config = dict(
    train_examples=39062,
    encoder_kernel_size=3,
    text_encoder_activation='gelu',
    text_encoder_inner_norm=False,
    weight_decay=0.2,
)
Rows from block 7 of the audio encoder of a small contrastive audio-text model, named by matrix and row number. Rows with one number belong to one channel. Each number is 128 + 24 x the weight over its row's rms, rounded and kept within 0 to 255. All counts start at 0. Numbers have three digits each.
After each channel's rows are labels from the 100 clips, of 14848, where the channel reaches its highest value: "strongest on" is what is common among them; "peak in band" is the frequency band that holds the peak. Only what is clearly more common there than usual is listed. The data: synthesised imitations of 52 everyday sounds, one a clip.
# convs0: first 3x3 conv, stride 2 (encoder.blocks.7.convs.0.weight, 144x96x3x3, each kernel summed), inputs 0-95
# convs1: second 3x3 conv (encoder.blocks.7.convs.1.weight, 144x144x3x3, transposed, each kernel summed), outputs 0-71

convs0.92:135167178139134126072142098096124099109118139114083119097154108144116113153121098123098121124116125069127095143105075143092125100142138039092134155121134115127100122102139142119136133089111117109145100132128127154118143136115109123105105117119118084114115110118107127156166090106136122134
convs1.92:155234117095139132158160146130126095101130131134123126153116109147071142130134129166137141116124119123113107148090106156162130110150127115113123122149119170139119126123130091095155143133118106139131116122158106144162
strongest on: reverberation; text has "room"; text has "reverberant"; text has "noise"
peak in band: 4000 to 8000 Hz

convs0.37:055112157135127099107117139124141096130148114074115086132109127172154102125110082129140130134105129126134113146123114142123123112073134114115122131104123127171119115141137155093125132115099064149098128118110128101121108103112093030110117121160140138117114123131111117119151119109138108135
convs1.37:100096105175128160102137104144123105099140144178098106151105114111131145149076123153130113113108125100143125127117103125121137096095188126110135130125123129202113122114129102132161136121152130094125164169127128126145
strongest on: nature; wind; clipping; text has "clipped"
peak in band: 0 to 250 Hz

convs0.32:124173105138122137092150108119109087086097136083112127092140119125110137149098122105121094112102104150128080117100091090147123091119109082136115122123134114100104104069155107117143121099110092093134122106141137094104128119109135078078088133116120105146139113086117115139131121113134096137
convs1.32:163122134137130157140114114164107103108166128117126109179092140155109149153104171155147072114140107136111104143120098162118125112132136124103091131124134126153085153081113096114123134147115127100109119129159133122123
strongest on: household; rumble
peak in band: 0 to 250 Hz

convs0.50:153103127166128127157125126115111156164067112126132162111121135137111173055154122155134143101093083140106060107126139127143131139146118187103110126131129103132102161135119152138106110137137137138114131113112134124090109130074144149165127122111089115119154138117115131129094152098139127093
convs1.50:165154099139081117132145120147158119138107106153124125136123164151107143151168106122135168100084099126105185146136159147093080090135118116112148173139126102150162092168157115137132106154139113152111145136103136113129
strongest on: nature; water drop
peak in band: 1000 to 2000 Hz

convs0.35:136134139128107147130103145083135120137131148122160147107176131089107149148125110116117171135104096059111067160116093123135116112133090146071130163124108119150130135107109132119115114101180154161106138160142135112076121161110141103145147092129094115107112133121129146127122115121158089141
convs1.35:126175120151130134131163111091159125140128135140121160134181109167082109148173104136093131122097145132115133126099125159116117128115161137129114123107098127117129143137145157099132135143121073119176144131126113127100
strongest on: nature; clipping; text has "clipped"
peak in band: 0 to 250 Hz

convs0.105:113190154143120134151087131108088119142113147093109146108141131095121172124081129162109125136151090099132080116147133077129117137136153158117151135121134103125109123121098116124142094140148102114134102099126155171077112102145124094106154123127098120095141111113160132062106122145121112144
convs1.105:109115111168125134138182093102165135131133107130106128107119086162131095132139120137130141144158160109172124095128108125132111129095172143111137049134174135155103086103153135108133135129108125151109118122123094124087
strongest on: clipping; text has "clipped"; music
peak in band: 0 to 250 Hz

convs0.73:146134104105119133124132098071102112149097091151141102134146145139096135102117098126106089100094148146139116053100119073130119110117143148123102059122120136098104132096134112110109127143122136117126129136129131160120146141112055133130131103110146114164140153070111115106117132110134129126
convs1.73:169137076145141090139145140152149146090178116175132133127147113116064166151161136148189141135087130131119138102136125130160154095156078184122153154148149163132125156127117098102143152145113142099116109159139116138135
strongest on: household; clock ticking
peak in band: 4000 to 8000 Hz

convs0.58:089140078143093104106088149105118148126047098118100132104141070124107136095129122154130115128128108111123125101115131084099147099135120132115157123112115110097117097116104119118120134131118115085110131115066103149118145080076129120134159149121103127126085105106127123098121108142121109118
convs1.58:130103160138106158130121150128175130107149149080143121151164122148134155149155161113127148067171105162133100107132131125117137139145095107129115105099154146152135097108055127135095123048102121115150112149128141112100
strongest on: clipping; text has "clipped"; mains hum
peak in band: 4000 to 8000 Hz

convs0.72:098095123154115119139150149108129153143106115127117113144126110147161102086120113165103163143125123111149103096153134138098145107139159113099150089120127139136115116146141130130116136134112116071107092055052108141127137093098146103145138152098130143076109108144158151090136139142102143107
convs1.72:045143143139127115133120115106130128133168179121098116147166128136136110131124142126153127093175152140166070122134164128113121126126118115122144132105097126145135122128129131139112125038120119120147162123122136115109
strongest on: clipping; text has "clipped"; mains hum
peak in band: 0 to 250 Hz

convs0.13:114141126087132152099092095119138103112173117102133094130149109107139112127103150103104131118071130135127119111070132094122121124073094088089101103127130134142104129089133118123127129115148098148118157123160142157090141107155095106084146104108125122100130164100085078115112123114133115151
convs1.13:094185129099133174136137113086102132088157129159150115182092111148136146174125176112091117101135126122114130138107114148114147130146144101102126141111127134153125117132131108111121156143105157120133108137154115108092
strongest on: reverberation; text has "reverberant"; thin (high-pass); siren
peak in band: 250 to 500 Hz; 500 to 1000 Hz

convs0.56:102118100070143134103145106099116091106130104156094121132116110121110082109129124089098131099089122131147113054123097108133114093145076110102128116135132113120075119121140064115141131143177115130147097120098114114119135125135090096091122129121124116153139146110129086097118132126121132115
convs1.56:125133103087131145132073103112106120083154138143125142148107140162111161145121142168106092113112132105139107147143132159127135123123105131139140181157143124140136161083118134163117149135145123098138150132161103141154
strongest on: clipping; text has "clipped"; footsteps
peak in band: 0 to 250 Hz